config.yaml
model: "sound classifier"
channel_attention: "eca"
kernel_size: 3
wave_channels: 64
rnn_width: 192
rnn_residual: false
mixing: "mixup"
loss: "cross_entropy"
max_grad_norm: 1.0
epochs: 1.1
lr_schedule: "cosine_restarts"
adamw_weight_decay_other_params: 0.05
Rows from block 2 of a small sound classifier, named by matrix and row number. Each number is 500 + 50 x the weight over its row's rms, rounded and kept within 0 to 999. All counts start at 0. Numbers have three digits each. After the name is the row's rms in percent of the matrix's.
After each channel's rows are labels from the 100 clips, of 14976, where the channel reaches its highest value: "loudest band" is the band of the loudest frequency at the time of the peak; "responds to" is what is common among them. Only what is clearly more common there than usual is listed. The data: simulated modem signals in the audio band. In brackets: how many of the 100.
# conv: width-3 conv, stride 2 (model.blocks.2.conv.weight, 128x128x3, each kernel summed), inputs 0-63

conv.43 120:498480496416438543567487406486558563481522521454493426620455548496600525467488496517467569531570636509451539448500529440523506598536467461479547499495512551498496480442469506541510501495552500
loudest band: 4000 to 8000 Hz (100)
responds to: burst (82); carrier: 4.5 to 5.5 kHz (71); frequency hopping (36)

conv.62 085:404516528435456435527479512605525480524471427559546542434480477449497496633446482521475473426467504566452520493544555513507467466420458587440541434576486385491498393511518500514476492535594484
loudest band: 2000 to 4000 Hz (95)
responds to: burst (79); frequency hopping (54); carrier: 2.5 to 3.5 kHz (50)

conv.100 102:463503521447509550454484446525534505521518598494522521528659574591494475564574565501465502536532433503445493443405480487494561579423533551558554615549493526480494502574486514549531438614584560
loudest band: 1000 to 2000 Hz (35)
responds to: burst (80); carrier: 1.5 to 2.5 kHz (60); 50 baud (43); frequency hopping (32)

conv.12 103:483449485513483507469418434460437463538481473629456489409483518507470465514538565513540461437486492498481449460442537454526490454491526538368462468528442522459477467477529463537451508463482527
loudest band: 2000 to 4000 Hz (100)
responds to: burst (91); carrier: 2.5 to 3.5 kHz (85)

conv.32 088:502536559474450542547579548511556467487472408536567451479450604439519521498530496574413543537420470510474470484493492457532498459452653521479468494492639466579548511600408476491539548577443560
loudest band: 4000 to 8000 Hz (96)
responds to: burst (83); carrier: 4.5 to 5.5 kHz (69); frequency hopping (33)

conv.101 085:607549516525439460464493453554490459560599510540496453481486564463427494434653615497498503487549460402531520513454540522507530527501470516460445391571560536490575507553494547485530561459515472
loudest band: 2000 to 4000 Hz (71)
responds to: burst (80); frequency hopping (50)

conv.119 107:488479476466519445432486524460483504540514575495513447493476487517494503498457510495507556420570445433486483515452490537513538464486460497461467500520529530565548449383344487516496483453456438
loudest band: 4000 to 8000 Hz (87)
responds to: burst (83); carrier: 3.5 to 4.5 kHz (78); 800 baud (38)

conv.115 089:468435484492483512505555488482493494512377581442427512460452420419448449536530454569491491573517379654494431486513439529478482484412522487602461566520540493508519443526553509509514419449534485
loudest band: 4000 to 8000 Hz (77)
responds to: burst (73); strong noise (49)

conv.85 073:550413567537428389459457521523509438470445541453416461458531503479429446556513481469557613457570520536541546482381512555528478554397430492483517468536492413496530475511488499424519526597449509
loudest band: 2000 to 4000 Hz (75)
responds to: burst (77); carrier: 2.5 to 3.5 kHz (50); frequency hopping (48)

conv.54 106:472434493454557439504514610448462470511522482554506507513439450532466484584475500503546492522543477502488461443532522516480549532547536542525397459498544479468502484484522491485437541388474470
loudest band: 4000 to 8000 Hz (77)
responds to: burst (81); carrier: 3.5 to 4.5 kHz (70); 50 baud (43); frequency hopping (42)

conv.90 085:470571494521496463534471482461621507509428418510575440435484515454502614577529568475451478461461472486505604504582535505479482536501444529487506591471547493521535566484602422615584446393469541
loudest band: 4000 to 8000 Hz (76)
responds to: burst (68); carrier: 4.5 to 5.5 kHz (68); frequency hopping (43)

conv.98 105:448528482531485581518465529468566574503567498516461569624448496565578488461516410481444522508514442540573520522517531589461464573513478482473506581487464545522437542552554620544531537444490532
loudest band: 4000 to 8000 Hz (78)
responds to: burst (81); carrier: 4.5 to 5.5 kHz (71); frequency hopping (43)

conv.84 099:576633471483527533517505472587399527497492545470521370430452487558482435480455570521549466469434444410519520455451476471516478422470545439483433456520596529557523435446459555568524525429527479
loudest band: 2000 to 4000 Hz (69)
responds to: burst (83); carrier: 2.5 to 3.5 kHz (67)

conv.25 092:532543583533538479532456516664527431510432421463523474487520427467490491486477506529601459500523518537532531492507456524510512455489485475500469471531489571576624450370388493544536495644546593
loudest band: 4000 to 8000 Hz (86)
responds to: burst (61); frequency hopping (57); carrier: 3.5 to 4.5 kHz (52); 50 baud (41)

conv.35 107:435443514455545536439462493532470455442505421473404530452431483468494518525432406596418494512458504473522440474428473584471554462486439413538543454551548532549500475421472444444496486515519519
loudest band: 2000 to 4000 Hz (93)
responds to: burst (77); carrier: 2.5 to 3.5 kHz (67)

conv.89 104:524481462547413492418475387487551585473520521414522455506485422516448488444566554389453425464433544579448466540528659503478520523467494451451414425471528489573497541500388466523549495452431518
loudest band: 2000 to 4000 Hz (69)
responds to: burst (87); carrier: 2.5 to 3.5 kHz (68); frequency hopping (29)

conv.1 100:451463441555472542490480563571426471519511460520463469577529542494503380494534544535429522447503426469467361533430385443516491521575554554503423541426545576516450418547412480422396589511488572
loudest band: 2000 to 4000 Hz (85)
responds to: burst (68); carrier: 1.5 to 2.5 kHz (53)

conv.106 105:476485542410572594464508480503531565487590558501423560533506458436451531500479414513477433527565481578516395521549488565506499505506530601483613540564429529523456451420501467561465433467536428
loudest band: 1000 to 2000 Hz (43)
responds to: burst (71); frequency hopping (59)

conv.59 118:551472598434450517502506538412483413509496555485450375522468515474554480569500504570501580513489533448481413528467459432517426553611614549493529473473473460427479529455419566497473513478452516
loudest band: 4000 to 8000 Hz (100)
responds to: burst (88); carrier: 4.5 to 5.5 kHz (85)

conv.55 087:531388470538503486455489403554522600453434470526457434450539547506510413532508509473486437449493457446438444491491604492536461442411449446542487506512506496557473516504510506571594501663477497
loudest band: 2000 to 4000 Hz (69); 1000 to 2000 Hz (31)
responds to: burst (79); carrier: 1.5 to 2.5 kHz (61); 50 baud (40); frequency hopping (25)

conv.11 094:518470528503517396540506425487486546526494539469474488417646513507476492448395459491506490511535480465465543410527521615620474492546473564539497478351498484567419534454456473546494454470551550
loudest band: 2000 to 4000 Hz (74)
responds to: burst (82); 8-FSK (26)

conv.112 106:542351517444560444476503461514459499457406532436484532467519513516598529594476479495498462536549469498485385494446508576451563562561581495574438600488399497459412470576469526509461484434496556
loudest band: 4000 to 8000 Hz (82)
responds to: burst (85); carrier: 4.5 to 5.5 kHz (80)

conv.124 101:574490513503492515520507555383500516499593476564456491545404376512527457479499542397482576488470483511471514509493593509445509472538487500453501485506485485477489459449429458530484594440538507
loudest band: 2000 to 4000 Hz (92)
responds to: burst (82); carrier: 2.5 to 3.5 kHz (77)

conv.69 104:510519398442418592525440429517460390515554554631587518442472437512550472480474487503466470394467556519444478501422510554433476494517486435506451485461484449525456421446479521481510495457458502
loudest band: 2000 to 4000 Hz (97)
responds to: burst (89); carrier: 2.5 to 3.5 kHz (84)

conv.21 096:477510536570451410481518547526517558502537465538428410455674496475412478450491524469442471470503489548489496515513489487588419441460447484563526593537549510470511590558503469551489532541613432
loudest band: 1000 to 2000 Hz (34)
responds to: burst (84); carrier: 1.5 to 2.5 kHz (79); frequency hopping (27); 8-FSK (27)

conv.86 107:473464574440499447473485558460453500526441487505521538512581461449464480504477458450486469515426532521395538474514431617591516474541435445604536582450491464538450480424533480521427481463568482
loudest band: 1000 to 2000 Hz (53)
responds to: burst (79); carrier: 1.5 to 2.5 kHz (78); frequency hopping (29)

conv.58 127:482515464541502490458485493471441431507433484459457503394488484513516408507517533522515558504559432527495454484380494464481525538618652544487447526560536470545510484521431526524510466447505512
loudest band: 4000 to 8000 Hz (92)
responds to: burst (68); fading (61); strong noise (58); carrier: 4.5 to 5.5 kHz (55)

conv.20 087:594530518454427472479530443500503542552573612514351501498479609498498501484375485525496483541551506467508475458503545432458542514495429481523544517501503531585435443506520479483540514629483466
loudest band: 2000 to 4000 Hz (72)
responds to: burst (72); frequency hopping (29); 4-FSK (27); modulation: 8-FSK (26)

conv.52 117:554516505512507496567518525513455470528539552485526518587563573429492492521467505635548631527520534481539424514575442451584481533521543531476604513427522495504487556433512460512513447520520660
loudest band: 4000 to 8000 Hz (96)
responds to: burst (88); carrier: 4.5 to 5.5 kHz (72); frequency hopping (29)

conv.122 101:519420527504461481538574544558549562542437523509560558552485539542511476644499531553449494511558530508516526510512426477516456625567556540474521478498527535511531439430501483483501500519581513
loudest band: 4000 to 8000 Hz (100)
responds to: burst (88); carrier: 4.5 to 5.5 kHz (81); 50 baud (45)

conv.83 101:464542510531527539449609478522498410577621528556545527534531503510544483413438459512474471466515518563412491516450465444467507471432443460532558473534443514454504508423460480473459498474523448
loudest band: 2000 to 4000 Hz (100)
responds to: burst (86); carrier: 2.5 to 3.5 kHz (78); frequency hopping (32)

conv.13 104:467482506505533562519494496484553455487493448533421521544449627482483496486528578376552551478533479394479497463490522552532444489505601567464473376548496540564487569496526543467593494524383545
loudest band: 2000 to 4000 Hz (78)
responds to: burst (81); carrier: 2.5 to 3.5 kHz (76); on-off keying (33)

conv.65 105:515516474560502477491410451452523536512526497552545558507339424539482506488399453485457486403436433426419479480418493485486505470486409451505499452484487500552488497385568485472437464572414499
loudest band: 2000 to 4000 Hz (93)
responds to: burst (81); carrier: 2.5 to 3.5 kHz (79); frequency hopping (28)

conv.67 110:485542506533533614517596547486494507551655560523509537493493478495519481400460445564466562447533473528478529484422468415464525530423471458507520547488459540494505401451474557510477502410498479
loudest band: 2000 to 4000 Hz (82)
responds to: burst (93); carrier: 2.5 to 3.5 kHz (60); OFDM (34)

conv.8 096:475392489451530474511474556516438500487513557626472474534520410519520392485449478460554482505501465529604494452484469604511465393457429455508523524548395451611469556490539476526476451591471546
loudest band: 2000 to 4000 Hz (80)
responds to: burst (70); carrier: 1.5 to 2.5 kHz (57); 8-FSK (26)

conv.39 094:407542432592567444546455473540546471494449554490515519513518505519478536526466459488579551457434546504417631460487410491480529561499504513534552470511501537537538524424553503527567529531450520
loudest band: 4000 to 8000 Hz (85)
responds to: burst (86); carrier: 4.5 to 5.5 kHz (66); 50 baud (41)

conv.87 099:497498476433487431429453487505506447466491528501462506456453430482479533574515465411505461416480480509514486499497505492483481573422417504520498495424443502542505454514589517445449505541556486
loudest band: 2000 to 4000 Hz (73); 1000 to 2000 Hz (25)
responds to: burst (81); carrier: 1.5 to 2.5 kHz (68)

conv.5 092:486465487428436502494428460475449493474399509394510492479487546444388396409499505474419475441458494507500516484481476486520528439381510437504472468459613560485522519595525500625501416502490535
loudest band: 4000 to 8000 Hz (77)
responds to: burst (99); carrier: 4.5 to 5.5 kHz (71)

conv.71 123:467412462552494521463475560494471512525537504484571466559573505602534499424492473445445482453458488553471449529483519557501478560394478415602469582531492528531480462551515493632502623469538485
loudest band: 2000 to 4000 Hz (72)
responds to: burst (73); carrier: 1.5 to 2.5 kHz (60); 50 baud (43); frequency hopping (41)

conv.28 092:454526485573529542536494449444515680442584488516547536518454500483548554484485436502431539519509429571477502459512544558474474476502505470445431472487543442499519439507501492526423437342595462
loudest band: 2000 to 4000 Hz (78)
responds to: burst (82); carrier: 2.5 to 3.5 kHz (59); 50 baud (45); frequency hopping (29)

conv.0 089:459427434541449403576549531495535525535471468483515420506538464500544452487540623524510478478510405469543562486513539492451499487499522422469521488426511462445495521410562536485506494372513491
loudest band: 4000 to 8000 Hz (87)
responds to: burst (85); carrier: 4.5 to 5.5 kHz (78); on-off keying (31)

conv.16 100:556487496592547494458541480448508642428513504534465546497498527579471521519419386450468456492476492538547506580510551470459479504482517472506486492541444503632495513435547541457497475524521512
loudest band: 2000 to 4000 Hz (94)
responds to: burst (78); carrier: 2.5 to 3.5 kHz (70); 50 baud (39); frequency hopping (38)

conv.7 093:579525557490552519473559437417469450474489497474492489437459488495530526466572543531581612508554457476485423516371414460414508537628554638474447462527472482487517453492426538523407470470506504
loudest band: 4000 to 8000 Hz (100)
responds to: burst (91); carrier: 4.5 to 5.5 kHz (73); 800 baud (37); OFDM (27)

conv.77 098:509550494479560509479510524555548402658484356578532605459554502447474557444538519435537439493517434434540489556515511484454481476440445504590516504581457461434479509478529504507484491508510462
loudest band: 1000 to 2000 Hz (25)
responds to: burst (77); frequency hopping (31)

conv.41 106:443496481458532458502443464646434444526539544502437514442559483453491486586465489450538519462444448510473558485443445476454533515467363454464517507478469530515515453431449497464442439529533546
loudest band: 2000 to 4000 Hz (75)
responds to: burst (88); carrier: 2.5 to 3.5 kHz (57); 4-FSK (33); 8-FSK (28)

conv.57 102:447457499482511479467450451484536508400425413444496589591531400488495490440476473420550463472484418521467531479453563437475543538545587500492521438504417421496461549462524447551450563490521488
loudest band: 4000 to 8000 Hz (96)
responds to: burst (95); carrier: 4.5 to 5.5 kHz (95)